{"isotropic": false, "muon_scale": "spectral", "momentum": 0.9, "epochs": 12.3}
Rows from block 7, named by matrix and row number. Rows with one number belong to one neuron. Each number is 500 + 25 x the weight over its row's rms, rounded and kept within 0 to 999. All counts start at 0. Numbers have three digits each. After the name is the row's rms in percent of the matrix's.
# fc1: MLP up (model.blocks.7.mlp.fc1.weight, 1536x384), inputs 288-383
# fc2: MLP down (model.blocks.7.mlp.fc2.weight, 384x1536, transposed), outputs 288-383
fc1.1167 140:485496499482509497524497513520511463536504475513494508570504521503501487525524499489541526514516470498529453495529465484514501504490500488469527512498482513513495501459481485510503502554450512474536542466456549533504509494495481513532510488480517516528480464492482545461508490496442484512
fc1.1168 079:479509493474490483515483487463518500475505482517515520514506472434477473470448508477459461482537516491561508524496491495491510494517561511501485459506494467479460537506586547523538501468476494485495471509498505507502462523529476485467500514498467457464494492539462579503472498512506507473
fc1.1169 099:577478500491522501554481486502495486539497513515505506523514518467480514499494490525497509541476471527507483505497472477524516482482486506530521534509486512508514459485450534524528480502486468463538535503524503504475549487524461515517488495573511480519517505511524457542447464522530496501
fc1.1170 071:483476505501527532501510466503526518490514485485469491476465480515480466527530501487470492479490539505475545526522532475499498532480475479489511502468524510501533501453542464504530519491476532494515493535486471523500460470493498471464474521517462482488457523510550544533500515503498540482
fc1.1171 065:474472469474519476513506455512521531469490521476479523521477442492495534492486494475501495529475530482504490490456528486515511502514496505521464533519523503540496502460495514468530459486512498492481514518531513489502471504509517512562468504490510523516514494551530487480503496515511482456
fc1.1172 104:488511535482485480525505539499527462486548498489505463492501474494518467482487511537515475488501520498478494499499476548487518514492448509549507463471516523489465465507491500484505531475476479497502508466511468504491480516509530459495492504481514498502483522520487478520451486475528508491
fc1.1173 075:535490519496481488511475532496483527525498539490473487536532528531490475457512467492519512550474512481493477520513487506499486529499493496505482517450481519486539483550528473530509437526514469525518515492504510491510498513452513449500514496455501519539536538472478491510499502481506475513
fc1.1174 136:529449503456467473487496454540509493503477487510519517487486527459488432507497456506493507531472518506511483510494493476506484508544468490502505572507504457524505486498494521484489475508531498550498529471494512466498489489512485491543526502487484478492503486519506485499522517512544537477
fc1.1175 107:472495516511493511458475507537501521481498485435512503538514515506485505487466505499522483443530547520538456502509486494458532485471472538485499514509499516424499523488467475533466515533471504482496503477531494500500450515518506477505480473525484531465458541518499503498498531565502508509
fc1.1176 087:518505499528483522516489485460475561490465496499540496559518502465483497494476517506531470507528468494510468465468512494494518483500479493528494450485492508507491478525485518490430513435527483509468498517507459507523518512521522524492460519513527538465477506502499523487508520501527496507
fc1.1177 106:502493531511517493487481479492491474482523516518555427581509464510527510540460444508504507493467510529460507481557459509484477463511508500519509483521502511507500503447492490501501495513470471526498446490478542525509497501439491476496520495490495454531483487457534475484533487536537529489
fc1.1178 080:540469541555501519502489485477515518519474492501503538524534557489498477538521494494534504507529488464497487501488515539506503541491511519465516530479488510516499492503528516486493505517505458438498476489513526502524496514536506555514536469458551467452493471458515515496524486487564497492
fc1.1179 092:497504547536453491495493493490564523478448481517521505474524483526476532455538490515556488485532504500489501444515500502490469509512483451504506532489523476499534503518495480524495475484488440479509543541531487528494500544554471499465527506514514508479471502558516479529488515492476552467
fc1.1180 080:487504487555528523508520497516476551491470516504498523492488517511543512509486483499528495514528488490477500493533490511490519505480474511481525519492546566502508490502533488529466475527508534541501516489509500526453499508516494511526493488478504534502472518552475532507479518488455466447
fc1.1181 120:458462471519466501517489517485477488479459483536514486552470494520479486505530507500490489471533483466456449474504505478520525487514488467488475489555515533502509490497493527492497508509481525514518493513519475434517473523512502455491474487523492468527482523518532533526494505517455524468
fc1.1182 085:476495495511479458486466452498504472556496487480455504491530473519540500490521503499516476548473538508490499497486549525522507492531557480554479515521460514520572492522515470571462485499490548490498533510486489535512487518470464499479479562486479482510474460488505507452468463484488513541
fc1.1183 118:535462522474439484523497512548486459513524512477519505476518542497475494552564516500512514507544449456492519501449548499516502477517463475542488522489439471476512494490479482465478457489483527462476494509520521472463498492511499486509475507542507514486541530518499548523485499503537493475
fc1.1184 108:546482522502555491493528539522515532554491562519496485509491545516477544524535478494531491445515464481503510518504482484508465495502513491492499507508524484463509531427528505516425493514465524534482522545505521516502471502509482484518478526472500502503510459516504497507467509516533517461
fc1.1185 084:508465463519480507473526473525435542513511511527480557508515504507493498488486470458510509527513513516483476486511495526507472495522478547508486496463537531538517474462546486502486495491547511533488513517485493531537456516519500533492521520485557536473482507486497531506490467531498496466
fc1.1186 075:497490482515482496506507525518512456495511490508475489535462479499511506514546516546449459509471483496496522471526511486536495527537498511541537511504481474503503496531508544529528518514496493486519489486449485510509494487513509481503466454472485481453471503515497489451473448503498510498
fc1.1187 143:507533522482539537504476540501506534533506455534507515463512470541521528503492539522465501512490483534490498546448493448492490543498531494523511507483556519507487495524488474526530534485515544491492517469469498488455485492495477500512519472550498506490522535495475506533513484500506502468
fc1.1188 073:559508487524482497490461492527541500495486506537518509476535530490485520523488526520556543528509494439498498485497509504478500476536501491485542520485508524494517525496494519455479523489537543470508499495520536524470473527519516540500478485497507529504521525536527524504509527496491481495
fc1.1189 061:483463469515488461520506505480502481496496530493502512517551483490532477516458487496482534466493497464515473514522503449499500504533476522539509523459496485537508547461479478446484485507464501514516473489505537503513526527535534526526517529475520533468439491497510541489579537519486475490
fc1.1190 074:492473531453495498491499515473472518504480503486488489486481522477505525489483500479520534517487478523475464479512528484449544534511488509508495508476506513471510541492501519530518531518484518473494483480489497445537473503496524525509478506539495526494507558511505473540538509481507515465
fc1.1191 135:489513512502466470516521491482536478506516472513525500556543477475470503512494503458522497504499486462491531504474513541506538512517457502492514507505528485488533505458523526491526497531478515540523473460491520531470501500496527516533525539496494517517522497551490512501495523499517486522
fc1.1192 120:473506473483497462501486505463498522516536512510491488489476481520523480449476479521513536567442476496527471510526465515486553466517480493530477507490529519519520504498487506509519520514467549484538530502481526513507492537463548474487488475488447475471509493495484488487486508485520504514
fc1.1193 108:544498465477513547477555539530507464563491499527452473550516523449493502516540499492499499517543494505452516505481536533520516500528519534506499498508469542504496530504510513460504500539535506494512508515474522514488475502524512495470464504508471470513479550443493464518492493506503513499
fc1.1194 087:471439504534538493507506512458473483529539512471502482490476491487475529511501486472504509470543530494534535526507462539516532508494479458485456516505482484481520506503511496452454496507470497492504496512490502470462485518501487545487489463513488516541486512508445467492529483511442489470
fc1.1195 081:564428544503500534466534491523469471482467456482522470472570462476489494499519530491509511512501472484513505474511491512482484472494504499495480534528528498515550474464505490507548488523550486475507506492528502534474502536475496454494461522526522507508503502491522487522486514515480471507
fc1.1196 099:502502509506477526469492457509510519536517537500530493466517529513465506527511479488487503483506485535514510497453486492527527481509514497530488531466469521506525500481544484504531512495549492500527509471501452494481518542515480512492504500519491527533459490511501543504519489503508467520
fc1.1197 141:501475462486546513478494546526558512513474471507528457492543492513482525527504472521488493483541521515509485454507482510494518469464470509480478477529542480486485506495501528542511512482516488479520559511528482502494493500508496495481503505501530481503511490489481522510526522464500504521
fc1.1198 109:465519479515514483471489532498483489523489531551487499520515458539546542505454470504496487492476559506477494516459494482491484467511522478539506505509523499504473485494518554499428481574495498485494477497468513529525514568532529470541462461519480522492492524451473490477487510519494509464
fc1.1199 084:490476514516514514473486491466550491463510493508475519494500534491510497445480522513480485483519560499459493491478484497500491447509505538534470504488505484504512525499513482493537492471536525514518511483507482524476500485506507535486486516519505529528491516520503535474483548536495480488
fc1.1200 092:500452531505478494494522513500452533462527497476486465475455542478502501502510488486480481484534496556482486502485533488510550514483478535515547510496578492487521490476496498466456489490496563495497535556540482513489515529527469481544485483477534503551542501476495500508487446536524474523
fc1.1201 071:470481486466497479484517522519470517478514502500509535555512463512514451495484530508509483500503536521506506513499549474527502506494512489473493496517572484521512495502516468490553493470454499494527501463523488483486522541492502527517459530533498504504501541487481497470497462499480465473
fc1.1202 148:506510491473434502503501514537492517512484504519501473458512553535514500517446467503495499515507564442497495505482520540505523510487475491526475510512558516526495518509452495513473492480507458482456485552468473524505426503496495457507515497526473500460530495498502471517529494502512481491
fc1.1203 081:516507474530516522507512480494507501530504534515470483482512500470518494508507477493534480463533470547541468453504493507477528528510542560517522508512491456479585481500517516451505499490472560515516537445517492442550539495510498482490506487515504458514537507477469522507476533524479476522
fc1.1204 048:519503508478526510487428502522492507525488568501499513507506506510529526532472533475462475484498507501496519455516491478546505521475483523527463467505460546535511531476495512499520534492504459500491488495514496489482506478481471458508495492472531502454458497508486482512535524477542510466
fc1.1205 112:499486508471511514467480514505538493522527525501512524476526567492474461489500489479509494511514504519492542481512512499520467491465454525456513522492510513483487466500513502483488498524517532493474514468521512488511520527509524509557491499518503552528523452504487485519439522489491503481
fc1.1206 094:523503545541535469481493518499493520512473496507482533472443464489486521531510463523467514501499508467457474472473499536492487497510472494475545511487457522454502535467478503565544498440540508501482485498494534482544512514504534523503562485536503477478478457525496531516516498498518514506
fc1.1207 083:533461527528510532525477522504544467466520489472516427504504473490493471497498505525492527480480497534486449520493501556480493460462479525496495517505466518496486531490495494513478483518532474521494515470473524505522508462499482467493523505496524528496506520460511527478502559506495459506
fc1.1208 122:456478497483533528506437517537557498513504507468495543494534513486545498502485473493500513536507528479480536468479532524498495505492499514486512525504496547514505483527491478509528519495499476498516534499504491475514483506471512487495492488525525498496490501468519485470492559456528491501
fc1.1209 062:522537495481539482459478495496472523525532515496510480536514518465509470487432500520508460471499486505487489479499494511505557480477455469512524500528495451540488510493479513526474531524472437505481507495451470525514508481486481492498505508547474463529469508493573525488493496485468527504
fc1.1210 070:458486525513444477503472481515471517528554488521478487445532515474510491509508517517518472510558494473454502447529518496460494537536497513491498529509478505517503502508511479489506478553473542451472479519486498491506545504460489455498527521469500475485533487536484530501475460508484536523
fc1.1211 103:500557516477494501510502516492521480484518489530499505468477496531512466484473498503504479497510509512506457469509478486517489504499539505467494522477497465513505521490523481530499468510522518507448489504507503493483540510534517524510484498486484522487519491526477489500461527495499456515
fc1.1212 095:516531532489491471486550511519432472511482502482491491478526532467506490484528487456504541496490488506514514476501466526519494480523527509455466511506484505458472480544469479464547504492499509495507460506516505546448476535515519483539501507524478505474444502496516470491518485539495502468
fc1.1213 096:507501522546459498494413510483475523519480524472504525492487524521485491498510495490500520465497523493467484506504493529480458501522488475530486481518536502502500485516508486495461438500518469503518473567488525508525507547532552505481506525520495497510549526548546463504500523464495498517
fc1.1214 103:482482486501493452522474493500520536531500484448530492523463491486475503523520475459471490523516503487518508493506498504524521512444513529488518480487505490532530476492543546484497529503524519510466514525505511501473537483532472532555455545521532520523532513517506469477481531496494473562
fc1.1215 098:493499524413480507516503514491483504475505526493499530523503541523500475466494528441450504511519521454516547520516515529515465511531428493499541535481494537503451498487471513536461482473445488532471499500478507497503545497477451499500486499542512490487528482482488508558503485520472502470
fc1.1216 119:494449525482481499536548515461505479502456530554492568502513499498495529477459516485493473459520519489458462479489479555531540507552506496514498513483490467472512515495507532499490483506479466524489504504473499501450480473557515516548487526503515562557512513492485507509475544478519504472
fc1.1217 091:542497485516495501510502503450499493521515508488512478515482502472503553478485535539489517459460488518470515529508535522480437458517487520483544455509492487499468553490476511510489507500523454494564480467489529448489526545513471516535487508483482538501488506503462513509504508516491478547
fc1.1218 084:480506488522473511482493479494515510519437514459517488546464531505530494494532559517525525472533515500483446459506504471510489471485528455497462496487481476507490456517484474536500488461537499506493449472520508533518513502505503508500543502495507490489508476485540494485494492466518495543
fc1.1219 106:514546547501513515511494501525526509516515475485534478465448515464496513489498507492515461440496544507577494490507499468529527498532507518510481513451501491532462482498540537536508489513472536486508482511464490515538505477530506477491474467493463456514483467490516481513540525506447541482
fc1.1220 137:482486459527500533502485482484461532539466531493469498519501535545566493473522508591520521465512541462506472508473560559470485482511495494479481489500484541482511509481490524503487494498512479505549473475516520480496497527527491468522468473512487508518449527520513484497520497474499539534
fc1.1221 116:510519460474480528472510489500529487527496515519516499483499439471473494487492500521467473478530477524508491489520475500466518539447473529471451497511479485527489503507491515459458473505509543480507520501459515513503500520521496499478472499520478454506513507456490510494456489507468477492
fc1.1222 085:489454447504489515469517532495482514495466511503533518512512477490505482487521534508538495531507525515493461499494493450486501512500444476541508502503468546482472516487510473496478484507500479482550508503523480553501502496517493470493495510507470485506535474460521494521476546516546494476
fc1.1223 093:474530508470508545502519512470525488511490480493549526527518471467458496459526456510503541457527514499472491484472455490483477509474468514462539501506493512522497516488479539544514481449513510454536506420513522488473515473515511474529511528511514527469516499492463513506503509506457489487
fc1.1224 109:482502500478519483442467496454480477531517499479496520482425497516472482506519516465455484435526516507511495475504536499514516528471473507498496528525479468486521533548494497503499546431456503464484473514462541484502483536534485486460519551466513488503513506536519471496505466512514473560
fc1.1225 114:470509511520495518511511481497451495464502510483496491515520513446520519509494491501503512535498531523533524539522506543522496471501487548492522484490439447473475516487463495506512512474520459505499453526535512500481517497528498505510462492506491472488464466436500526544488458515543498507
fc1.1226 098:543498494490509469520531512513501517500531484472478488517510498539503494488500456522491498514495470546516485513531518512482488462508487523507539518497520443482468483498508504567514431501493483459527528519484432474490489474498449455529526542490522521530493521467487455469556516508507520526
fc1.1227 085:483479528497507524491476500452489486486553510496479496522485527478498493488508504466479479474491502471517488477518491560506552502463478506497478482497491498489517508544478468485525521529536485516466463539520477490499478512496499498461411511462487494490528471505508483480469470492500491495
fc1.1228 103:498519456467534489489433460528509526495525511541530491484491522560460498473466539514514468470539487455507478485505509491483521498509507429490518506475488486491515489503562505520493455476483522496475529536481473535510519529483505491544478491489495492475493492486527573497477507520528507514
fc1.1229 097:489521488486508484481513516481495517543485505476489490452514537559485487487460503569501498504493519511490526522513485462480461506511489498484510489521546552493487473485519521462455526485482501532508507500464511504460532501511480472487515461478522513528531482493522508525482511471513478515
fc1.1230 117:544472527494513506507492503527559513508536497490481462474536488524447471510524492552521491490500519516487464532531507480504477503504475501516518487503504442484435524505483548504493521514503454526522487547525501483472464492511496436469466525501491516546527474505513489491461524486476524482
fc1.1231 116:521511503479482510489511534462515516527479479504521444452502520504554498514493494482490523521516529455500530525478535532515523476527467481505513454517486491473525539508525553491498505534471493502535511474533524499493496498471474515528507502488524552490501525506501490468494457463515524508
fc1.1232 096:524515535479542504507527499546494543491499533506465487487510485500508496505491523507531517531535500449486485508511497459469488473518527449421519463519506478506482477523474524470487450498485525550501490477528509487500536507485490537523519461538502472495519505476505531539469467459511541481
fc1.1233 130:463529528476502513522477514511535515488482473526500510564521517541488533520516510546515504451508526473502510531497506514475498472510483529508484502533459520516474462514502485498497485517543521493488546441505486493492528529530466449544478492514529515494455510515470473544455511523492469512
fc1.1234 078:514476432479483495505498522516510488511504498462502483498527485491533511488484517501519496563500507500486547460486512485452454490459474503511513500463485505486508535490475534498542541520452482531518514475480486481483525504537489478491544472478500501508484526505460451509506512501499504555
fc2.1167 124:500518527458473542454527546467515508530473485516523486499484489422528474447502486511510478487475502498552513511477519504533513497506492519469506490483527541479466526481476491449490472521536542461519481521564522474520560498483520466536438534498478526497507509468524519490520524465486510517
fc2.1168 085:520505549504503505450506480495545497515464489457540500479501482485518442515468505504470490493510515449460539504488504503504524459437485483509464506512482481470491465462483489512508479476471507472514536489505469501464516506503505509487506488518502499497478483490487490456490475488493519516
fc2.1169 095:504518506513509506492469477497524482506471492466468504503488513544534503493495511528496520540481510493566503486531477520478499496510518543511515495466487501512502492493521517493484521537477452497550503496500503479505504486500497472499463446476480477520518526489480497506539449498509505496
fc2.1170 076:499503475500456533523531494564487509515547487479497457473485468511480498499536504497503497489491528499496500537510496506516489511507471464474501473498519476513497482482503450476524471480504479528526443526490508454528537476505504494515500479567492484522503509485457451521503507466507504560
fc2.1171 076:485449501562485447467541552509506481474486531535494432505473504479463511531482491505492479493473536488470525502523542492492472455527488481481494534508519490509489520546522493507479516483528503490544465496490456493473505518489496495524544464444472523509512518486468517489490495497480528491
fc2.1172 105:506547504505515512515481523489524496491478517517482482523552509502526483483509487540467479495487514493538505469487492495511524539529501491499487554473526482480483536541492512459474497520527516512521511495483520513483529461490532518527473489485521466509440533521467523475511501473480547468
fc2.1173 074:480467499507530477491536501489475525536488474494502493453479527483480457467515494469479512466501512468455476484504522527528472539533503508561508522522513462502484487521484466488520508532502534497488502502528516469453489495485529491560506532489497500531513534515504523515466494494444470513
fc2.1174 139:485542480487485494470549497462482506512503513497495481496463513529502499473499480524483473509511495510470516518470521487494548513507490448514516476533486522531451525459489495503535546482468504552521511521498492521523510473489473507456503512496494479502524516488512475520508511510530478489
fc2.1175 106:503514486528481508480478512494489521516526521479545511502502502519513455457520528533548518556486508508525525444482540529501484476506508540444484493516523487531536480526540510507491486475464510444508485500510524514500491525522495513537502587548492540438489531502510539482537531531506517475
fc2.1176 097:508543473472533491549492488496505527445460486537471471530527493461479467476499527498510503523494471508445525517486522481511488486462476522493481495540493482481495487535506489523466487535511539485521469535471520504504549456500497491533539502528488501537520510472517510462503501486499516518
fc2.1177 099:508505461505515508519538513475517479513483500530498514521499501473519490473481506520503505482478513525495503487540462504456530433530493464470504515507538495468469502501510491523525475493482509473519474510514473484504507459533519497497486527504525506467509492469503534521511431507524511467
fc2.1178 089:503489491508510513522513525514495494484487508523510507536500483494509464513479463499504494553490495516521475539500463517493533540479513499510472544467527537482502503534508510550491515518492508483477487496496512526540490510522520483485528491480491527518530496522484523482530471475500472461
fc2.1179 098:561493550511486524515516492485500460521505510469497503447521530471483565525512493528535530507529510549477456494534511504485480490501465547536476549482488458473487507488546513477505485472487482487483498497491462507531479488542531513479482464517503489513486505479520486490478513529486507476
fc2.1180 089:513486482468479506511479528518492508488497521472528484500480500499515513536483497490543489497486501492461499570497518457516482484494458481512504514528495549493470509513466457525491444493512498457496432481489445499518473517478537457576505526530520513489555499478493509553497500487487488509
fc2.1181 109:474513510496535497506526520461513478531505514532459479516493520470478533523481493500526520491514499482491520463525514467511485446524485509517508482462524460496544504509505486525461483464471505499500474535498514470469491461464494516477498510459512502496492492493492546480520506493522492477
fc2.1182 088:480489485515501496524554457506497502496519481495467504560501515527509560494491494489517507461513549446521503446520488467508485489477488507492526462519520534490507489525548529512500523509502507475512508505475499490507501506501533543525521486501506488588447505481530443447528549505507519526
fc2.1183 116:530492466546471511470441489485486501533521482475468461460457483531464435470520491509501508506469521531474497475448470522437503510509454494488505475522444508488464559505453530532510501502486523490531461510487495532496523509520488533486485520513511480523529508513476517524492501533531484486
fc2.1184 105:461520463529526484514499477505494504465497533494505487500495511476517461532512508507506553540494487458540511526500531505491493493490521538489464512516460497515523485460538517523465511537478536498487462477498460487485497517520454519517506482507522504501509478475485482499537489494469508491
fc2.1185 086:504502474522509467521521510517501491511492475492564502500500498520484470502519466542537513553501503515499478503527473509505502506496522493494431507519502540476514497490495489517499502483466500427499486515492514542521492511488567526555510524503477498449508479524532501510486470496496450531
fc2.1186 087:483485511523549493509514496492521495538466503499484495479507527514497481502511531501461518455469532482474475473505563465519542489504530485497541460508476494508478495485482529477479560467516489466487531484482467542476471526425489505485472508544534521516471542535456514503506521513512501531
fc2.1187 126:545499544496531527462471518484528459476523485414505485511505511478508497479492503473495510495504532564500540545492524476539538503471475519497472520479493466502471503502501531519481475487460484479457495515515472482513454471529483466534522510491509492480460520472479508533479502543485510515
fc2.1188 076:464523549500497482506516532513498502501475484488502508495506492503501493491490447449489445475452492517459512474494469503491500522470544530507510522478517494535500503550502508493458504481489540536486528493469498493527504513526505482500458509502473480498477461508496450495484466552513488490
fc2.1189 072:489482480470518498545509492502507539558490506495485485485510496481441477484492473497535488504566533501494493540542503507519513531481542502526504473523511478468521500508509532501464465469524471477507508557488492492501444494474511530469506503521458472566507528454517495525481545482468519506
fc2.1190 084:495507533493499540511493514495537512503546479464491494474494504547490545473519534512520530499514491520517502479522460472456494493465469513506496529519572457520545482516499489500527532522502481527448493523496499519450470521472527470510492515483518543497479500483470480527468522501521492506
fc2.1191 120:534471485508482484441476497576520480515523474509535461490487544469470507471493522513550465496515513477505512514523462508509525493484547506488521516502507525514504477514506503541529500518511525488519517529529503467487485509487468489542507504492528520504510468494498538455534504505459485485
fc2.1192 115:502511539493498506525480513520507527534535469490482467512465516491519505529454529509564571472462514503521478538468450482536484508520499501494506511492503481516538478524491506500474505474527518472511521539504521458486485494490538504507477515539500530514510476492503505452516534490544471454
fc2.1193 110:475481482502504480475464501525461458500505527546463473518506478474503513531464482492494501522473530504521501497480495456472508473545551513512494493488479494499495535508513495528481515475495510517541541487481529486521480482490467501494467478439437480517493543542463518489556490486521520460
fc2.1194 095:502505515519513542488527488491502486510488517504478461499457495471478479552501503491510469478520490488514492477480481503532488510544489535544506494523475506474492512500518503498486457537471488511474513502540535477539479493524507532490491526503522495452513538507489501511528460522488518513
fc2.1195 084:500479505522472498459492491543488519537555448523505451516496515483532504505474519522495515516485506488528555506492476505492538476525513483483494448536486467512546490479479563497504462473508522472515486519515499490505515498474487453499446466513518515498508509507508515494475484469495472513
fc2.1196 095:448506509504478489468485484497526508502465465481503515523494512527503473505540501470485474525483480529517499506494483495509474476541446492512487490473494519508506491525478514468562475515500499536503535491520518475530463470495438523501447484505472478506465508483496481495487504499478484532
fc2.1197 125:565518519468524503506533496486526511513483496526514464504498472481496531461506542468526495456526488500509452539536523507497514528502490466557461486501490556505502449494539483466516491511468479489464518495469494470529503496514482524471513445484476508504500512455510491498485542510469531485
fc2.1198 106:498484488493517508496536495495476499437442466471517541528544499494498508492492534518475517519515511495509471496513455528493511490534479516549515517490456512497498468523524495547510491480468541466505513468515491538477549474489469500517483481475521513527497499535511511525489510526506524472
fc2.1199 087:515462524521478503504487473497509532471538504528526475527525450494532470494512487495541486510474472469464456481506472477498498531530498499449551504470510490465471476472511478522549476527470490516470468433500448479516480487480494491512493555515492490498508532482465498522474492531500493513
fc2.1200 092:505545490477524542532498431522518483502503497486477545488457498531513457510481517519465476479466529532494567492513515479481521487528509484473500491503523518529500482517508487510470502522510528519528457484525541517473509531474531520528518515522519476509469500507481542509551484542511459470
fc2.1201 086:487496541456487512520520521522486508513514476498488518485527466487508534507515484529507496442477500490485485487524499539515511492524524543502444454482522501496480472532497474517484469515503461547486508488515496488471529536498528512491455523575549515508497473483493444484497527472496510480
fc2.1202 134:535494508508460498537489464470528503451533488474535486500457494508479503500487510480497488490495510474478505522511474518510450479564459507520503521490480467486542469520484461490457473485500497537501497516489477538463514546510511461521517465509498501480483520495511515490527490494514475482
fc2.1203 085:496480487448488525466511456510487517519504534541481538515457491525470486506535523528468502528512499494520504472516516504546528464484474456486510464476498470503497514494488551524471506506501457487493492475471467525554480536454476539516482528519524460502512472500497518507494504504479444518
fc2.1204 063:547496484513503496504472473470525489503519523513493514503518541475507513531491511492543494495473469499513470529484524461502540473486475518556486508514524539483490500469529517485480512507481526524571484476501524520530542518470446483503544501452502479512518518511520479501492509495479534473
fc2.1205 105:530508453498492536540491475522520476554476490494512473495465488483523511519476506533520464474493525483550482495498474516513555519502483509499516482508517528488506449483520471504522471505520528474494469505485477530451531509518527518476513507528511492501528512493517558472498484482488536494
fc2.1206 097:453512505516502478491518516481488499529449518461500537467482497465494510510514501499523495509530512486493454523465476505528477454479458494478550469483518502541498520535482458478500514533492462512470479498480520498516480509445508494507477480511449500507477505439490493493494497479486492535
fc2.1207 079:509463465500472531544491499488530516506483488506509511541490503509462523492460476562498482507455473501515495509530448458484522499479507506466497468497523531512493496533451553472513462520477521466480484526512513523473496505513528479508476469521493486546497501468509557449475477512526473516
fc2.1208 114:526494569491459489516461507507500509513498544494504493509493528490556488504510514494468552518514500498514497533524470488479523496504483500487452514505495516511500490497424477486515490511495480451500512501494465514521531497521532525502545487505513520490567500484478480514479548491508537498
fc2.1209 074:485514506498484492513477536509521471469472507525515500458510477486519512524551523472480485536500495467484554471513551483500475499474457534518532458536487476476464494449454521467520478506504504527548498497484472525484495521518503502464514496530486502471500499474439513524541530477503559515
fc2.1210 080:539516485510527503503491489483466502499482520486500508505525513502526499536501525532498520481512501484480491509484514505496530497504483462494507491507504511480531536492489498465493481485508541491503489459488509506512512531447497489506495466538514503499516532505481472507464497494494525473
fc2.1211 108:491478546445523514531478516513489499475542525477502503508458517498547486507464533497508551516500481489431486462502458495468501523469536481441506518493478465495470533481492523522452475531517490477510502537466490475526515498527542505503464519482493461492487473482545486446552546474499478478
fc2.1212 098:472482523471509463482505490474494494506477469466491530508466505504487504530504469492516488498504527456556550483536511498486462490472485527508510510483520482450484494465464516532534471485490470508540511504532493485450511506469486454489476526474461527526523496513520493505442543497521491486
fc2.1213 096:532487478506508472517467499486502509478532490477457480528469506487494492519498496475511513478517479486544532442487504467488503498476501498463522493472465459471472453547499526503471497487466499500460514516470486505522476507503528482493453487506504518465530555484487494441556478458543450483
fc2.1214 101:464528533490515519547482471528503549479487540483468468540477511506539500548563507504494468489467516468464516502514505489473479462492523503518520521491501508518504474493485540491504553470513482534536495466533513516458473451517485515488506476489478536489523473509506449489514521451479475457
fc2.1215 101:500518520482544558538498460518476491522476490504506475481542538542480489531514510463508508499515543472480467536497466515525494457500475517451495478485428478489486486525499469496475503508513537504528485501536504481459518501512489495522468533453518548495521506569479517518447477473452515481
fc2.1216 114:486510487498508487524486486490502487490512503501505482464487481492513468477491525481554456475487506500455510504536524429476509514480518496488474498476498526498485515481489462526501507505493502486518456493501455528507493512523496458513517456532495499489513492466485477529551491492475517491
fc2.1217 092:520484489481479505534522492459479498495522542523492504501451516493507504488417490522491509490539516490522479468489431465530528508447509484537471440513498486520470574462508548497506551463515536496530537519481525501461518503515462516462513473451509538484504482517492520532525525489487502522
fc2.1218 086:507520467503520481490492498486491564470497521553474524478560516524498467477459523497466523482472499472514502511517468486478522482507513465488528502494485508527445506484500496467498504478517497522561523496520501467491505509539520519506476500501482489504508482514468469501511480486512496454
fc2.1219 096:452531514477497547491514467478524482473533479529521499515477501530463503485535507484524515511490512523493479481486472521490499505491496503500500471504501536548484517521494537492492515474483503522517508499551509490509459462473461493532489495506472472482483545525521502509493517491496529508
fc2.1220 131:505513505512491434547470484518507502513494478502496475495527484455470560464501521504494492471510502526517514486477476466485504451530494471487456490511477529508450482498476496503489506488482495486489490498478530516473537510513491466475489530487467501499497560505461517485517463510474520534
fc2.1221 109:481495524502541539528497464455524486514509516483507513479495499519529508500527490488479438509478444493549520498503474528495482470516532508461502476504521467496513522517582501481491514498473524585500504486487522496536495467546522487505500511520465508454494507500489498487494436499492490447
fc2.1222 092:551486511529453502446444559507518525517511488453503486502507459492506471527488490511467502560504477495465474496494500490510494490492498510494505502546473516483524486562478483477519540470480476487475497504542511490503467481490532475479505517503548456483509495498491504495476496538490468534
fc2.1223 098:518481505523487523515500532472468522507503513492519471484490502488500483478549538510528492513524480453479492507511509514495493515459486482506482492521487480491513471559504542503502513496512486504474491459460505499520485523530502512501500519482487456490468529505475474458502545510458510486
fc2.1224 098:503455474468542534521473491540508498495458476496478508528507494513554475486519537553518513492531487506495525521459511502512477511502473489496507515473519514483489497455515479445431465470471472524500492519503477481481494459485506542513485486499476541479512527525527487496492493525506475505
fc2.1225 114:482520511476502479490478520483460491484465488505497506495543539480520517490506512525521493502501535467481507489488468491527497531511532503525466460544479447461472493539500520508516480536476496533506484443544478508491483492511499436496516449509483481515491523502496526554516524526491519482
fc2.1226 104:517519521522496508476487520497507495482506469485526513503509543513538492478496547493490509474501502529487510509468475474505506489512489468530500465484511482543481508509489519500510477493520533454467514506508473485471484480527511482506494501510530501462465497533466512561533497477487532480
fc2.1227 087:493490473506502509488572533546459484467508508472477496486508500499524553537512505523511496497520489506504447477521470492488510498516497490479508457538524476480498514502513509538519476480513505480503453518501520468525490508472517476482484525491524516481491466495527523488498489526534464459
fc2.1228 107:527535542541535479507503478526481516522500493449513499520490508484515495518458508483546490494516477505513534482571501491485468490525540494538467479489503476519489493493552527508506511477513496534489528459504469466510528487488523553534490529431466482502513507489493464506518478511471553490
fc2.1229 103:500522568500480547527489522483490495522501493452506470506531491485483497503521489529543504521515523509485486507521499496498516517535516519482488496495472502495550523471523503491464514523566513455478515465512526520530556499483477502553496454532490504477480463492532517471516528513500500486
fc2.1230 108:494469515519522513506493500526522501468549507496496443519487458512507473481492517527463513499487501485466491461526529494553510477486485481503515508542458532487496505535521509468490487446489487516525523515512474556456501508494469516516504505500498430475494517468506512466503483498508496447
fc2.1231 109:508502551494498462513509495464530456529477518467483514542454513462443524561448493484521487504459542547502523501502483487471542483472503507483548468495477473531460455514503481499541498494503492504506511510494489517491526468456473491448481477474511464500481521507481531466498525513471502506
fc2.1232 093:492482495481545510529475505518476482499498494495487559541501517514522536534562467478486508512460515507483512491530445512482502518486458486532501479514489522500494465459483499462527510524499516476491486503509513477496458457499486514563544460513532508495531491528495541471468457514500518442
fc2.1233 121:503533478538556461484436555516510492528526501504484446483506458526542468429516500520538514520473467517497499498518482491501494500510469496509459528491486502478529462464515489483492520487458527503516513548508502543461430496467521525495438479483488532517427478525472518478472464529495517482
fc2.1234 089:499487526491489508470492496475509517532519484511525473505492521541545542506486529452481465529457505526482495465495483557523483500558506495469524470503490491447464463461495472490518501509524495469530538507475529522513507480491493526494474473527459490466470481502522526521518529529482501495